A small image captioner, trained from scratch.
Model: 13.3M parameters, encoder moe top_k, encoder layers 8.
Training: 7700 steps, batches of 256.
Data: 203450 training examples, 9.7 epochs.
Rows from block 2 of the image encoder of a small image captioner, named by matrix and row number. Rows with one number belong to one neuron. Each number is 500 + 50 x the weight over its row's rms, rounded and kept within 0 to 999. All counts start at 0. Numbers have three digits each.
After each neuron's rows are labels from the 100 images, of 14848, where the neuron reaches its highest value: "responds to" is what is common among them. Only what is clearly more common there than usual is listed. The data: drawn small creatures on textured ground.
# fc1: MLP up (encoder.blocks.2.mlp.fc1.weight, 640x320), inputs 230-275
# fc2: MLP down (encoder.blocks.2.mlp.fc2.weight, 320x640, transposed), outputs 230-275

fc1.398:540547551428569508490482551457438515564616489559543492466458421513448498471449431525505452467555559533374539478555509480540547436622512518
fc2.398:528545524471526461537497514524606539522436474501468506479423536498400446554541511543404453453385478570550531542428486448446484427439499564
responds to: caterpillar; black

fc1.606:525475540478493504507563434549595503432497501515534498474561495526463550457504562450497544544438464614475459453473519477550466547558550587
fc2.606:534481505513392451479460530468398469418502554602505500486439410483537498502484483541396477422485516389532473614475450542538535510423526476
responds to: blue; spotted

fc1.548:549571446468469510598565458486515560520535482457565507530515535533368462502508427461501523575432532387502517454546506501497516548520575535
fc2.548:437518468471584490468515501487432478559580524551438554514513469519489452529547480526455428583589505511440495501438432486403410431537469508
responds to: caterpillar

fc1.395:485465591510496567543476475613565441478489550517393472442556463524508499413625544439455559455450497474443500529507428489499492504520574459
fc2.395:460538535536530456535566609480387525539480459533498470420379536475451519556468468522523404588457459442550543423462461574405592512520441476
responds to: orange; turtle; pink

fc1.638:519481557477528454493546399542420501417458547466555453514532467547534536516576510512647491596575495593364531459484428493475567573476495531
fc2.638:483501480444520477526485531534487458525458388485510422512498509491488531539502556499520449468504528454467434489461521422494453417522491515
responds to: grey; spider

fc1.543:406505489409538426527449498447418512496518496473467499447503400604501535540462493539529499520575484475388440543546444467430468515443498485
fc2.543:549511482524431477509592505490493491590518435538539433496573431509486570502528503394523487511482449511497451467540506539447539506486540470
responds to: spider

fc1.0:465496548546509524472544587472511558432602506459464542523579472517508519494425471574414520537553528468452462546504346519468492469563459498
fc2.0:446524528461469514501457496455493452576476406436518457547455443442550477539495575424568520491460467595484542490517591478511526577502540515
responds to: orange

fc1.351:524426407504530507524519460549473520564445517436501405474466524460476563473445464460518508550450553477490496496440530555520528522515504511
fc2.351:520501524481451455473529413470580403424550470561506538512497528468443509566544576613485512472482466572499453498638498467469452482563409535
responds to: caterpillar; white

fc1.151:477563527502520497544439481533511484498429419370525453383518483545509507535526491601523478475546580407549482415524509523478572445490428416
fc2.151:519464488475469539481517544548465472509429523459477526499494408500509412455543426393474466526506437516572481454520454507608544437413549429
responds to: large; marbled; grey

fc1.607:492575461442492543493482404587534556467536509555420509513442523520514515562467571509608552473520607458481502516472502576453542467478544603
fc2.607:548514497503477511533511566512472386442576480515515464452522573583504471526444517536555488512581563430517534507534466479534569543513495474
responds to: large; plain; starfish

fc1.340:515495496465464439488480480491481525464443433481541472468471502588508481536563531484561544531561576487554499463476521514521542525406476543
fc2.340:478532484561525517496514497460516530503557632490492470511573469564502485458494429541507500565460486538477588482508479528558433443581449445
responds to: grey

fc1.234:439467493480430558460535511474457440465499395485430541471466522468429473457588473442453543543551617567491504499509575520555494470584613531
fc2.234:492555502511539476503481560430558514552474464509516523575450491542559462564454598599535435450498405611479457589445494483529514529401415551
responds to: teal; turtle

fc1.303:520394489492519534434479419542519502517480458484554519557478503449518438573407460472524565481496539594475532550537503486468519498485567493
fc2.303:517550536526467440492500635445534566524512449574488485419487488503498515546488550522504456527498523484530439421523546511497439477545494534
responds to: plain; blue; colour: red

fc1.623:410526584417447557482602531484468578492499491515567532485558484553528535456500437471430476490517395531515519452524521548511527516495523479
fc2.623:486474593508459447538414540446434489645469590511506488579553485407496401435525585508568497443499477485603540467453502519484432535513542514
responds to: grey; scaly; striped

fc1.236:556494552552456529485404441508482425443570545456578451445399440512692507496493592621466475531530543516474492456414486456451495477513529481
fc2.236:496427427462505456442431475391438479414509559454513442492496468470538550553543499562523579532629473521580503494534510470540504370488487406
responds to: large; spider

fc1.307:430460595628566552519408486574460530506612466514537558465530463501447538460582446490547580518411547537460547505596468457531523434554570489
fc2.307:562478491463403449533481462422559411477477532493435487468443491599417452472430543491525540477470493508414516541479542550484432495498516558
responds to: teal

fc1.140:561481439500517507553546468522502551526588461470597428581487471589549629578550578430517534497511445449529637505478492594469462530508515585
fc2.140:499533497445472405427431605544502416470469537479449588442526546487459400498488474503497530498528527492475422540511406520411465387507569463
responds to: large; striped; purple

fc1.267:594496563515482501489371547496447481537400532574529586497503445476487539572529552419536379471566438507610488530498535392486495498517525554
fc2.267:397544514459517470522532484443536549472540551524519477434495550513443493553430487557539542499537526566425507607489481513419508512460485417
responds to: plain; red; blue

fc1.417:477441491369423565428486467417578596584549587593544513513501503532547535478491521442474571557522508400514491541535552475577498426512520501
fc2.417:604538517481429459532422476465507549475435488419541474515519447525528515589561526578565564355516542513496486386514583477444522422445500421
responds to: white; spider

fc1.370:522497536513542535529506461405489418513451588567420409404528465522394543517558464548633379447490410487524509554461525440519565531526629510
fc2.370:553543474506413451552643481539481516483513572428549464516464552654516491476548542410406464521541591465474564546583520549446435567478478513
responds to: teal; starfish; green

fc1.284:575465569516472404457614480455514389518559418475509523519562547533419427495603431494531475509484481511546499413479400458607462516550499514
fc2.284:593539495512568586500536435494504519472509469515449504500569477528488548402446578544494541433457504489489500536626493557436441495441506384
responds to: teal

fc1.441:483548539484442526489379470563485477514541473550473482506519538532426526424538471580452444544513446521444506468497408548553396565469493481
fc2.441:514461514532510554572502519502537532439463501405499492527568487453447435445543482432417570519454524472508469491509631495507446542544495508
responds to: large; coat: scaly; grey; butterfly

fc1.102:505546486451569519561616492570485533469481423554519525517578355416508560468468457460457606495425461514485453527536572518522529552560464530
fc2.102:464481519512520574502388560543472531534483406479481559457441418544534471495463499506477410430531434496529571450496472515485541538545621557
responds to: grey; scaly; dragonfly

fc1.143:599486557521482472522578534506505545415527519571472530472598507529478563555554522566473499571538464505497460471460613434496508584442524529
fc2.143:519477524446561512513428509546565459483460447415607474483470557461414473391473426453507539381539486458507431492480440509524505429474613491
responds to: caterpillar; green

fc1.324:454546481547464428449414521512643496511487548531461481455511509531568561412497520535502492522461550494524454518574539531532586496578536522
fc2.324:506474459499487550493554566481531592487472450498472557469453434501395411519514491465481535423558441411456539546535455466420525520402519510
responds to: blue

fc1.99:494541435561501496465377534500440481425479488493462456553451421542479346501488449480554559490419504517468460516521597470510407551528511481
fc2.99:516509557430496456518495542460526422435512514362462610507471531547580561509553465581511502498432370529490497482442582553580507442566511642
responds to: plain

fc1.294:486568521500441412461475574505561457526537524540552467494559453565454567466398482599519485482489493578488630323500414506500484468645525589
fc2.294:448467472552525536471452471494472515484479438524472569558525510376577547555516557452512552587568497554477396633468508548508446508501433488
responds to: white

fc1.35:497548547405482469539488493450607429568561507452449471466513537507538495507502573527531514507521387477437441392512432427414514519540563404
fc2.35:533541528484512469482570491533602551460494510492506530512552528559550536415499501391483473465514538511537484440421442485547475559479465555
responds to: teal

fc1.12:512551449463539495552523402549576467554502425547493534506513480504499620530577522512560484504492458490502462433438419485505500433419480515
fc2.12:568598586459526495474497492475570409458441474620491506506496501493558467519531508482518546478488464423435530480485476418547408474552471529
responds to: teal; scaly

fc1.412:522541555486481438483465383406442479461491429503525506470508472484466469539527526529495471458484456525413569554558471371413498545529551508
fc2.412:437510489557510510497459519555501478398421539497399513474479410513494532555489499553455508479512522449529511512442518544452440496459420506
responds to: teal

fc1.163:485426559492550483507433512377468443465568585390626540442489495464509556521606528502432460526489505556547511357481435454520492452474563566
fc2.163:479553555475496479416523495524465487522507422640443565623433504463483477547391519408510560500452628449493507529519513459530455517530455396
responds to: white

fc1.49:486530421506541428558468435488562483605461482516567492464536486593493487533444504569492566549483511519539457411587483525548574439423481406
fc2.49:530549542495476584408485510455531566502524446441579504502435497484427508490447538466557414476493404460477450565410586458450477516508413507
responds to: white; teal

fc1.207:536474559540555458516519499529422596409506430437524543522456606510512547530497475510582479525585498490408518573519488569517489512515458578
fc2.207:506552488444502568470418432540488492663420489573465498497571405520584494497493437504457508522470550502559441521505459501475505386521497411
responds to: plain; blue; red

fc1.65:535506527487503429536519448477534467539566544507382513505486457514445443488409545452531444408520471483510528426521531602500508556483479481
fc2.65:424533534463453545529470531538505480470551440493466594464540653516497500521562470452479492564580527492527476488548478523435614509571466471
responds to: orange; yellow; butterfly

fc1.453:466508463447499408523395511469522407420502471506404570493435554388536527469495502502543406529541539546506452563556541468505486435505450414
fc2.453:442493514506490494465490464525438585423459515564566536504519516527491543482465460520494517453476480519486455553443468534447452495517454508
responds to: white; marbled; orange

fc1.371:629423499534557481485489506548436483595412435459538511547415535530473530579519511527533471501516581497407518444458443526536548554525594450
fc2.371:531607541524456501565454523493541526465561480493502432458555398474557510503543500516559476501494419422512503404524497511507524491498428549
responds to: blue; striped

fc1.321:496531527476554504512458550471485503558438471589435559494489539501459646585480435392539443529520531554492459464490530419550441478501436407
fc2.321:461451558530528495546552487414503534441533545381539480547483432502484466521518472567551546608496494468516436518519528525516582558517485610
responds to: caterpillar; black

fc1.392:560463539426432495533561497486430544526487554528522438442488504468474562455518468553503607556465482458508524512446533533559485452580566558
fc2.392:447437425494590460493518462458527442443539541329543474549436541567524370525479468407505458513546501529575529513489530483476555500407499461
responds to: spider; green; beetle

fc1.97:453495481492474495526521509504557478531520559502486441493519487497424405455492475451523549513529456438505515563470457592481454532623619472
fc2.97:410443552513527490432460422471480669565437491475509511482592514451446522478533404466427517464489543533519469484392485558464414410455543533
responds to: grey; jellyfish

fc1.111:551469552491482560488456470520514399515420437480510423518480512488485530559505504546459463481520544429439428494520555442509408560475544548
fc2.111:506541470491561484494468548520471491585514488560509553595507649521504527474509424468601495464510517537541477489488361518470553460472482469
responds to: large; pink

fc1.106:462452555499519578442511448432470433539562517503492483411455527483540472460477444547515517427476531563501502476441499452462472500562449463
fc2.106:486441417445434505570500564450539456532500437512497465460454503553407514549557539521516459453557530554502491489548467550505473553483449517
responds to: crab; pink

fc1.471:531524472482552435573475506594454543513542568485536476433467531464583519453524580519509461539530454529445521474492535600550553484445500510
fc2.471:482547562584352459494540481512554506430549414551515500493444500455442450515459461490458376373528463442476483610468502545493448499463562452
responds to: blue; scaly; dragonfly

fc1.248:542538448494531549446523473505485545498507509524419562487452407518511438447522566504469545576484510551450495483473477383522454509499596505
fc2.248:525497450508484518515462532476618485582504533533456446477483520455476536465563443512590423434436507500498459498457486491522519501477518468
responds to: grey; dotted

fc1.308:491533536436476454497464539496448514492522482423568530587533617520484521536638430483416463460531530481509494481504517507343630586420490536
fc2.308:552467453488555486554534572449535546546473579490476390366473546493508466485455549472486429518469490532449528565628536509486437548545467506
responds to: white; scaly

fc1.221:438528516480528456450470553541559516523408583482546503443482595445503526396556522445435514525526434552557532488414528472590583498436482509
fc2.221:604504483590416558540590421466496602463506412539482547501428557569475529530529576542583534398542534444468441552561482516545487487500545562
responds to: blue; dragonfly